Weights of a small image classifier: 64-pixel images, depths [4, 4, 4, 4].
Rows from block 8 of a small image classifier, named by matrix and row number. Rows with one number belong to one channel. Each number is 200 + 30 x the weight over its row's rms, rounded and kept within 0 to 999. All counts start at 0.
Before each channel's rows are labels from the 100 images, of 14976, where the channel reaches its highest value: "top examples" is what is common among them. Only what is clearly more common there than usual is listed. The data: histories of elementary cellular automata, time running down.
# convs1: 3x3 conv, stride 2 (model.blocks.8.convs.1.weight, 96x96x3x3, each kernel summed), inputs 0-95
# convs2: expand pointwise conv (model.blocks.8.convs.2.weight, 384x96x1x1, transposed), outputs 0-127

top examples: 011 turns on; 010 turns on
convs1.88,231,228,169,232,180,180,195,183,215,198,208,163,148,194,191,221,167,254,204,146,216,213,155,196,163,251,252,187,211,191,213,196,278,157,210,208,187,265,241,201,173,230,173,185,179,160,215,149,177,171,136,222,165,217,156,238,198,218,183,218,163,208,171,254,186,181,212,196,210,214,163,203,177,246,241,233,208,210,191,194,212,202,165,205,157,195,237,198,190,266,197,181,226,233,200,154
convs2.88,230,195,236,189,241,268,205,194,184,231,175,204,221,196,180,193,217,193,233,245,192,176,200,208,172,199,165,228,164,212,190,193,225,193,212,221,173,237,196,191,155,204,218,246,217,200,221,173,190,204,197,201,173,215,174,200,172,229,302,193,222,239,210,163,203,158,193,196,191,248,179,188,208,201,164,180,190,191,215,188,256,215,204,184,166,195,184,225,214,156,168,205,222,180,234,260,218,203,211,194,177,245,175,197,183,155,193,255,224,238,207,173,214,167,262,213,187,188,184,211,208,205,255,220,212,199,166,157

top examples: 011 turns on; 010 turns on; 001 turns on; rule: rule 31
convs1.60,204,198,207,225,189,192,230,146,175,196,155,199,210,185,159,197,213,204,211,159,251,215,167,172,171,202,194,201,174,179,253,168,207,128,213,213,210,232,221,230,186,194,213,148,180,184,209,198,214,176,172,195,182,180,177,177,169,237,193,158,205,256,206,147,232,300,245,181,231,237,177,202,198,247,165,182,209,286,227,200,192,187,162,209,177,213,206,190,205,165,152,164,161,207,205,243
convs2.60,196,175,214,158,238,146,245,195,260,242,183,171,143,192,181,185,189,215,234,221,195,211,181,203,190,194,228,185,159,178,247,214,220,229,215,244,166,214,176,180,207,208,180,195,187,210,221,211,176,188,187,185,193,229,215,159,213,167,164,241,188,251,168,186,189,165,200,225,256,229,180,216,182,215,207,205,136,112,218,162,212,182,243,196,201,160,174,194,172,246,254,197,215,176,190,216,228,211,153,207,149,207,187,230,189,144,276,203,230,161,224,173,230,218,234,242,270,270,202,148,168,214,265,268,231,268,230,158

top examples: 101 turns on
convs1.44,181,180,232,186,150,223,160,226,229,185,168,216,196,193,185,230,218,151,193,152,185,177,195,197,176,235,167,253,186,169,187,182,184,184,194,160,197,180,148,175,229,235,186,194,222,154,278,196,150,174,266,177,211,160,166,234,251,212,238,224,201,186,161,224,182,223,166,178,161,216,240,204,195,204,141,208,257,202,190,236,194,222,236,206,154,241,243,191,149,190,233,190,204,221,183,200
convs2.44,247,199,233,235,240,174,197,198,160,167,232,201,145,162,210,148,146,224,210,185,156,206,160,224,199,232,218,245,166,202,207,227,243,213,206,213,215,146,148,169,229,214,247,218,223,121,156,200,185,213,166,190,164,188,201,161,235,198,218,202,185,172,170,189,212,213,206,217,168,247,187,242,222,163,213,246,158,192,175,183,217,178,215,206,210,213,136,216,198,188,263,165,177,181,192,203,181,168,136,159,213,159,203,183,245,192,199,201,160,218,154,211,190,221,250,211,200,166,260,231,270,178,238,182,220,221,282,195

top examples: 011 turns on; 111 turns on; 110 turns on
convs1.75,230,210,219,185,180,269,199,138,175,163,196,164,207,202,200,171,199,191,180,205,226,202,183,199,185,222,160,200,157,206,168,199,171,190,167,237,259,171,181,211,205,217,220,149,179,224,181,183,197,218,172,196,196,249,245,235,191,184,191,203,167,192,236,177,217,204,205,169,224,277,224,172,183,183,155,278,179,165,162,233,160,241,205,208,187,197,219,219,154,253,271,192,229,201,235,147
convs2.75,195,245,184,158,217,250,195,194,245,181,213,204,205,233,216,193,228,172,200,206,208,189,158,206,189,173,209,185,193,159,167,256,175,200,195,206,269,198,204,210,203,179,256,209,211,158,187,196,164,164,180,239,241,194,200,218,154,238,223,183,145,210,208,205,152,177,227,175,195,185,230,185,205,203,166,212,184,195,220,192,151,187,198,182,175,188,206,220,249,211,184,163,191,183,229,207,239,158,186,187,256,209,207,183,183,277,243,258,195,261,260,186,189,206,171,252,234,275,208,192,213,229,216,227,218,207,236,196

top examples: 110 turns on; 111 turns on
convs1.51,181,168,211,206,180,187,222,220,212,174,207,182,174,276,271,166,175,198,189,160,131,199,195,231,232,199,228,173,275,202,184,174,187,224,196,204,225,212,208,205,222,162,196,204,187,172,199,201,195,214,173,182,162,178,236,218,187,197,174,205,252,198,213,170,154,155,148,253,213,215,249,184,205,258,218,202,186,222,122,229,179,183,198,207,154,141,253,203,205,186,211,218,183,207,223,259
convs2.51,196,227,288,177,189,173,184,168,239,242,178,167,153,188,218,140,273,222,163,217,205,234,221,204,212,225,230,229,189,166,174,234,181,221,245,169,195,195,169,258,174,230,172,183,154,219,170,178,222,220,183,213,221,189,221,214,250,201,181,215,158,226,164,240,260,233,240,231,178,175,168,210,188,199,150,190,227,174,231,233,160,216,153,204,236,121,207,173,217,169,196,228,202,208,182,229,189,259,213,177,199,209,208,145,196,303,189,189,176,232,162,228,187,207,229,232,166,248,188,154,189,216,134,223,222,224,172,193

top examples: 011 turns on; 110 turns on; 000 turns on; 111 turns on
convs1.41,187,186,167,224,218,159,166,236,224,214,220,180,165,184,223,227,264,190,183,197,187,275,225,212,204,214,222,170,185,207,170,258,179,233,201,174,225,221,238,240,218,282,243,148,225,169,232,205,213,194,146,228,203,162,192,204,199,190,241,164,168,202,185,257,147,174,194,183,211,191,175,151,216,217,221,181,217,185,212,135,209,176,162,190,206,201,206,250,187,240,169,219,215,211,257,185
convs2.41,188,182,167,197,225,161,202,194,225,216,186,180,281,207,226,193,225,161,181,241,236,215,295,204,205,196,255,213,186,284,210,174,220,170,188,230,196,174,208,156,172,231,209,273,207,261,187,217,196,138,184,201,230,253,196,142,200,176,170,246,253,222,181,172,173,219,246,208,182,224,224,178,204,224,214,230,191,227,197,195,204,177,256,207,183,217,204,133,220,153,167,129,245,196,193,208,184,242,162,182,201,194,222,202,222,185,188,144,151,198,217,182,201,227,203,194,178,200,196,187,188,134,213,222,209,203,248,221

top examples: 110 turns on; 001 turns on; 111 turns on
convs1.39,204,198,231,217,220,165,239,143,174,249,231,214,177,204,237,197,182,247,198,141,173,185,173,192,202,182,223,167,146,196,211,233,215,172,194,197,228,179,211,180,170,162,183,201,217,137,197,229,219,188,247,230,209,229,203,157,137,218,223,191,186,138,223,220,157,254,157,239,203,149,180,209,183,254,244,249,157,195,221,197,172,153,204,176,198,201,198,210,217,250,250,165,221,214,205,217
convs2.39,217,223,200,164,154,200,241,175,229,198,211,208,174,172,179,201,214,225,201,194,201,213,260,190,280,198,211,157,209,221,216,169,197,182,216,167,183,157,191,188,208,212,203,178,176,187,252,231,159,214,192,253,222,163,200,215,213,155,232,187,222,164,181,182,188,244,154,191,196,197,206,196,182,194,216,188,224,169,136,136,172,204,223,155,222,207,202,200,188,242,245,197,189,186,195,157,183,189,231,219,184,193,229,185,173,135,198,187,204,228,205,203,176,266,216,189,195,186,185,187,163,234,244,214,197,173,185,215

top examples: 101 turns on
convs1.82,207,226,162,263,207,235,171,187,213,202,220,122,167,241,197,215,214,229,168,169,166,209,177,200,231,129,156,208,208,245,232,182,222,197,198,192,222,165,214,193,212,209,204,157,163,203,234,230,161,224,277,212,215,258,225,232,193,198,208,237,177,163,223,184,179,236,145,215,161,184,237,205,157,193,178,219,190,181,223,217,204,195,200,159,263,148,178,165,229,218,230,238,212,187,204,213
convs2.82,133,181,229,218,143,218,184,190,200,190,222,205,201,206,178,169,228,240,152,232,168,258,188,181,229,213,199,214,213,179,196,187,226,144,176,207,208,219,239,166,200,184,240,193,238,152,188,182,161,149,190,207,252,178,193,238,153,219,168,156,195,216,168,209,169,191,219,226,164,158,219,213,187,162,169,220,170,213,190,149,175,195,175,156,286,175,235,157,247,194,214,219,217,222,224,230,258,182,133,191,203,199,195,232,169,185,168,239,219,275,188,231,222,194,197,178,165,186,254,204,251,180,225,181,193,238,285,210

top examples: 010 turns on
convs1.21,181,211,278,188,198,199,206,175,194,233,221,170,134,157,201,174,172,194,160,216,260,204,280,176,188,243,233,164,197,237,197,243,198,193,220,202,191,231,217,162,201,225,148,203,183,216,161,156,196,208,208,261,236,237,159,188,191,191,133,179,177,189,232,173,230,209,155,193,189,211,225,187,186,209,221,144,221,150,202,219,158,236,214,174,227,211,160,181,230,231,234,216,180,212,197,227
convs2.21,167,183,176,168,248,230,195,177,144,206,218,206,245,208,200,240,218,218,176,195,188,231,158,262,212,176,214,212,180,182,212,226,207,182,173,215,258,201,199,208,252,147,176,174,167,227,197,126,173,142,221,210,203,210,214,228,196,224,215,192,208,165,216,153,182,178,190,213,182,225,217,206,207,207,170,221,217,188,229,181,205,220,194,147,222,195,174,167,152,222,169,199,211,179,164,215,199,229,220,209,205,181,196,184,150,224,201,173,218,175,176,206,193,195,174,186,190,276,211,230,173,185,260,213,208,196,218,185

top examples: 101 turns on
convs1.72,221,255,207,212,217,244,214,169,228,231,201,191,206,190,190,189,223,200,210,169,247,206,150,188,187,155,173,223,184,177,178,162,130,205,199,260,276,175,222,181,240,207,214,165,199,171,206,152,202,267,209,219,176,178,179,197,232,206,236,193,226,218,196,194,154,185,175,164,213,178,196,169,213,167,195,212,195,185,164,148,136,136,238,131,222,219,187,150,185,157,202,207,184,223,200,190
convs2.72,187,179,179,157,201,205,151,215,171,155,213,192,220,194,168,175,156,232,189,234,211,236,156,179,236,159,245,239,177,218,187,189,165,214,181,195,202,235,227,186,204,189,259,204,211,183,210,142,191,163,198,184,255,192,253,181,169,163,175,234,204,177,129,191,174,191,191,211,160,176,230,186,201,228,250,192,172,190,165,184,171,235,245,208,260,184,169,232,163,207,208,170,187,205,221,161,185,231,157,220,220,232,199,218,201,226,281,190,215,243,158,181,152,174,190,187,232,232,327,216,247,160,198,165,239,180,260,180

top examples: 101 turns on
convs1.18,163,201,198,182,199,152,203,195,189,184,199,235,193,252,209,254,181,212,225,200,202,173,199,193,217,169,200,242,200,173,157,152,242,211,223,167,174,215,224,260,173,195,209,127,226,181,208,145,188,234,214,192,162,250,202,232,236,264,161,225,167,204,193,237,197,190,189,231,191,181,235,176,208,256,231,142,214,192,222,216,182,161,226,179,154,239,176,237,229,186,174,238,156,151,200,160
convs2.18,277,194,194,266,186,235,176,211,197,181,240,252,214,203,244,157,222,259,207,183,173,258,217,186,202,219,183,228,214,179,212,150,209,264,221,180,174,163,260,220,184,220,190,223,174,221,210,176,219,196,205,220,174,233,191,193,213,210,148,204,193,191,253,166,215,202,158,213,204,184,246,206,247,219,185,184,225,168,191,169,157,210,188,223,210,155,191,178,218,217,233,223,246,255,155,180,216,264,238,193,185,255,177,244,262,174,219,246,237,202,203,155,157,204,201,213,243,144,179,173,174,150,201,230,202,205,144,194

top examples: 111 turns on
convs1.11,179,197,265,210,221,192,181,257,204,189,246,198,206,223,206,207,176,240,214,228,201,220,185,200,195,150,158,163,209,280,215,248,221,266,211,265,181,224,181,183,226,179,206,277,212,176,231,260,205,169,154,151,207,186,200,197,174,186,208,227,195,186,181,251,160,201,145,179,226,183,186,192,175,204,242,220,231,212,197,224,141,194,188,214,174,151,169,241,194,211,195,175,194,226,227,189
convs2.11,184,182,264,220,140,220,190,180,161,253,183,239,225,258,216,194,156,207,198,274,189,204,211,231,190,199,187,176,195,235,216,128,158,153,239,156,209,186,219,211,205,224,208,213,167,219,221,223,167,178,195,217,216,213,198,124,207,196,172,262,192,241,157,209,148,190,285,186,172,209,210,236,171,174,213,209,179,201,210,202,206,266,212,166,167,272,222,186,189,198,170,199,190,151,217,151,232,232,228,179,170,189,163,207,160,219,207,185,241,198,241,195,280,236,212,226,183,199,201,242,177,214,185,197,162,214,223,183

top examples: 101 turns on
convs1.33,239,241,202,175,172,161,175,233,254,208,217,140,153,180,183,230,219,232,179,224,224,177,153,177,198,208,220,256,241,180,166,212,229,214,217,214,233,263,212,190,167,236,243,203,232,199,224,213,218,147,152,235,233,185,212,213,201,194,178,274,253,193,193,271,188,175,189,200,180,210,198,238,204,176,199,200,177,178,148,195,201,239,193,172,241,184,189,205,201,226,246,181,145,204,162,180
convs2.33,173,206,192,220,191,288,230,198,169,225,263,182,186,186,154,199,217,215,201,215,220,187,202,177,202,239,247,204,246,209,161,203,215,204,186,253,220,205,188,237,200,169,197,144,200,210,251,215,187,201,221,243,216,222,131,234,269,235,151,221,224,159,247,214,220,183,196,200,193,180,186,227,138,187,163,176,182,172,233,173,207,181,210,188,214,177,186,172,191,211,218,227,258,203,208,166,176,166,190,130,222,224,233,187,206,172,203,217,173,177,182,193,233,251,177,281,176,239,212,182,238,200,203,209,190,152,192,214

top examples: 011 turns on
convs1.23,194,214,225,187,217,217,211,192,192,256,222,159,179,177,203,190,202,200,218,200,168,184,197,198,156,177,200,185,163,141,304,213,193,168,181,188,182,208,184,203,182,217,178,228,181,200,234,190,210,230,226,199,240,220,234,181,244,188,230,186,193,212,229,293,236,179,261,207,175,216,199,198,227,166,183,299,167,160,202,188,207,231,190,234,194,223,211,218,141,203,208,212,185,250,258,211
convs2.23,170,197,204,159,243,139,205,226,208,195,166,139,165,161,191,213,169,161,206,172,234,180,211,196,161,150,252,168,213,182,184,196,227,194,209,189,248,235,179,232,200,200,210,165,219,177,211,187,221,233,185,141,152,221,177,211,215,205,191,146,206,209,212,200,174,200,155,198,222,267,212,234,219,197,231,187,233,181,226,191,270,200,273,253,185,228,224,284,254,210,191,237,182,221,245,202,209,187,203,204,197,172,180,174,190,187,208,251,174,152,251,265,262,218,154,220,219,231,229,231,183,183,164,186,222,230,187,236

top examples: 101 turns on
convs1.63,284,184,203,198,218,224,191,192,245,221,230,196,197,167,171,171,170,199,221,221,198,173,178,221,228,207,175,222,223,190,189,239,215,190,199,273,116,237,203,145,196,174,180,167,158,212,177,215,193,180,127,226,212,258,254,192,191,184,150,256,192,183,191,220,192,175,244,209,215,215,255,182,196,183,232,184,212,193,161,186,182,188,161,183,261,220,159,179,181,213,235,198,164,204,225,219
convs2.63,152,224,210,215,228,232,214,200,132,173,190,181,215,221,159,210,195,205,207,187,285,218,148,194,167,206,174,230,191,179,216,166,171,229,185,149,168,169,180,277,209,186,156,154,163,227,143,146,211,196,165,178,164,209,176,192,178,208,194,227,152,206,188,174,176,198,196,228,197,176,219,234,182,187,199,266,176,219,182,206,181,206,170,173,234,149,192,196,213,148,235,204,247,180,198,220,240,190,261,162,171,156,149,186,192,217,191,211,196,233,229,221,198,228,191,199,260,227,208,200,209,159,197,209,183,207,129,226

top examples: 111 turns on; 101 turns on
convs1.68,223,209,174,171,193,227,277,208,265,201,155,167,240,164,246,187,194,236,224,232,150,219,211,206,171,188,232,166,190,129,170,224,221,170,151,213,202,179,222,204,274,138,172,177,201,254,201,203,256,203,178,216,223,177,215,225,208,193,225,209,164,238,183,201,203,189,175,170,169,225,222,177,212,181,224,167,177,205,202,151,200,192,221,196,240,215,241,203,202,241,231,225,242,226,176,161
convs2.68,196,214,212,208,210,177,206,209,227,225,197,211,206,215,201,234,159,174,218,186,307,182,190,193,193,157,218,207,209,232,200,158,167,182,172,163,215,156,187,168,190,207,199,237,205,222,179,162,194,213,139,152,196,184,211,219,165,253,204,190,225,213,221,206,221,209,187,183,224,155,230,169,228,178,194,221,203,184,218,177,155,202,212,127,143,231,253,200,245,199,210,191,189,193,176,177,203,177,195,161,205,165,209,227,232,206,190,242,178,209,190,195,164,198,179,216,224,162,163,206,223,205,204,158,253,185,227,187

top examples: 110 turns on; 011 turns on; 111 turns on; 100 turns on
convs1.62,210,183,196,181,178,202,183,201,167,167,173,185,182,237,194,190,178,207,177,244,192,197,216,223,242,181,209,234,230,220,225,166,221,182,187,185,247,170,180,195,160,184,186,154,170,229,239,224,138,215,168,147,313,274,179,209,223,203,191,208,180,194,213,166,208,207,211,217,201,197,198,177,221,225,192,207,201,175,132,206,189,136,203,209,183,253,192,269,243,245,225,206,210,148,181,199
convs2.62,254,156,199,149,210,207,210,225,204,228,159,206,157,212,210,202,245,247,153,203,197,195,162,184,160,141,233,244,230,167,187,231,173,150,275,287,233,186,182,208,220,242,232,207,216,190,245,232,217,228,200,199,254,178,222,237,173,225,201,221,189,249,219,178,167,241,212,213,188,146,174,188,218,161,224,229,152,181,231,212,189,229,153,174,214,160,214,192,273,180,212,186,186,197,193,222,281,190,277,176,141,180,233,165,246,204,204,222,218,273,199,197,186,196,146,180,204,125,211,186,216,192,234,172,206,158,186,196

top examples: 101 turns on
convs1.89,225,195,222,192,201,178,237,158,199,170,184,188,177,199,212,197,195,213,230,193,187,225,163,239,264,184,202,124,161,201,176,186,172,222,214,181,178,171,181,198,178,220,204,199,208,220,231,133,172,177,210,269,212,189,202,192,261,144,228,204,228,190,240,192,200,246,147,188,214,204,202,209,180,193,147,185,213,210,244,171,180,140,245,200,237,140,253,208,268,173,192,204,190,251,190,168
convs2.89,171,162,244,175,257,161,158,245,157,144,219,237,199,194,213,166,196,180,242,263,202,173,171,259,198,159,176,206,164,195,231,200,233,193,201,185,166,175,167,225,202,216,217,191,198,131,177,189,198,188,169,205,251,130,179,169,229,205,204,263,187,206,159,163,214,145,184,197,160,195,239,191,159,226,149,193,228,223,168,199,167,216,212,216,229,210,221,145,195,173,231,197,248,218,202,181,188,170,211,150,174,206,145,196,214,178,166,178,185,188,204,139,179,177,174,215,227,182,226,182,211,255,202,187,190,183,189,169

top examples: 101 turns on
convs1.58,182,257,208,176,188,219,219,189,242,212,191,190,132,259,206,211,205,240,227,246,199,172,161,238,231,212,253,237,160,168,179,205,224,193,227,220,164,147,221,192,228,182,170,171,247,195,167,212,210,181,189,211,176,159,266,156,190,198,216,210,211,170,230,164,223,167,217,202,267,239,172,235,221,190,193,197,146,201,256,215,163,227,210,206,186,180,184,124,233,192,174,179,197,188,188,178
convs2.58,181,165,226,196,174,201,144,142,232,226,215,229,145,210,206,231,206,215,239,227,226,221,188,203,276,214,189,214,215,196,219,204,233,209,223,206,214,219,211,227,199,203,222,250,230,241,178,215,211,197,262,146,182,223,204,171,194,203,256,251,285,165,250,146,128,193,259,160,214,233,168,167,142,212,224,166,179,192,214,228,218,148,225,210,170,230,279,209,168,149,207,244,236,233,228,180,204,252,190,191,203,180,213,204,206,240,170,200,222,192,194,198,190,252,186,160,247,224,197,234,175,163,168,177,272,187,202,204

top examples: 011 turns on
convs1.48,234,204,211,185,233,207,192,179,221,212,213,197,168,174,192,152,218,201,116,231,193,238,229,238,180,235,153,195,182,211,168,196,191,198,201,236,202,176,213,231,170,197,192,214,195,261,193,181,197,154,194,258,228,151,248,170,165,188,244,173,169,169,128,204,110,218,168,233,184,209,183,213,191,164,208,173,180,169,189,215,182,199,220,189,146,253,213,226,230,237,191,190,235,183,250,184
convs2.48,189,234,202,151,220,173,177,162,226,203,158,218,178,231,239,227,182,229,188,215,172,181,180,251,256,175,172,179,184,236,195,173,252,176,151,236,171,227,201,137,265,187,186,225,168,205,149,190,257,184,163,201,178,193,178,209,224,175,210,208,207,188,206,154,147,164,203,223,209,206,167,185,190,226,210,205,202,192,190,207,219,246,246,211,170,243,136,171,247,191,199,187,190,211,184,214,280,190,171,213,167,184,230,164,214,167,236,180,216,189,200,212,231,191,229,118,193,221,294,184,198,232,183,154,227,184,179,135

top examples: 110 turns on; 111 turns on; 100 turns on; 011 turns on
convs1.5,167,163,213,207,167,186,261,193,180,194,212,174,179,173,241,227,225,196,199,252,216,211,164,173,195,187,182,173,210,233,209,186,165,196,206,205,228,243,226,194,196,239,224,194,240,231,212,259,200,277,151,205,211,252,258,182,184,203,171,171,177,179,213,215,211,174,203,201,232,227,198,168,191,214,248,223,190,201,240,202,186,280,188,95,167,240,173,209,193,175,185,235,227,231,168,196
convs2.5,217,172,211,234,215,196,202,195,192,189,157,249,173,242,254,213,217,170,174,239,179,238,205,215,197,163,250,178,224,175,199,214,193,206,190,222,269,208,250,211,178,190,186,188,169,242,253,206,244,204,269,186,228,200,168,245,204,190,204,187,155,173,204,181,221,170,155,246,226,191,212,216,173,260,228,171,185,202,215,170,223,192,188,256,214,181,215,214,201,269,203,184,252,213,179,197,198,255,244,261,212,228,209,213,220,231,188,248,161,171,175,190,195,214,177,199,168,201,212,233,231,166,197,274,232,195,217,226

top examples: 000 turns on; 010 turns on; 011 turns on; rule: rule 79
convs1.66,237,224,195,232,214,256,222,200,147,203,232,218,186,227,184,211,194,244,210,176,220,180,227,213,190,165,195,222,203,211,215,224,172,217,212,224,211,174,257,193,178,224,210,208,160,218,244,176,257,247,176,252,199,158,200,158,184,233,149,159,157,188,167,181,203,247,169,184,190,194,282,207,191,195,157,211,209,153,232,190,184,171,217,189,168,184,241,157,219,232,265,214,162,201,241,143
convs2.66,181,175,192,181,216,180,229,174,178,195,182,146,193,172,166,157,222,254,208,211,196,188,247,217,253,181,203,192,211,216,145,212,187,204,200,227,154,290,179,200,271,176,193,170,145,140,125,155,163,240,245,168,207,212,166,193,165,145,213,195,187,213,178,181,218,153,241,244,182,183,186,190,211,202,205,206,216,261,241,230,236,210,232,206,211,195,146,221,240,220,177,189,185,229,198,153,184,231,230,202,181,200,205,207,209,158,208,161,235,263,218,224,201,200,185,199,228,218,185,195,224,190,219,254,229,217,186,212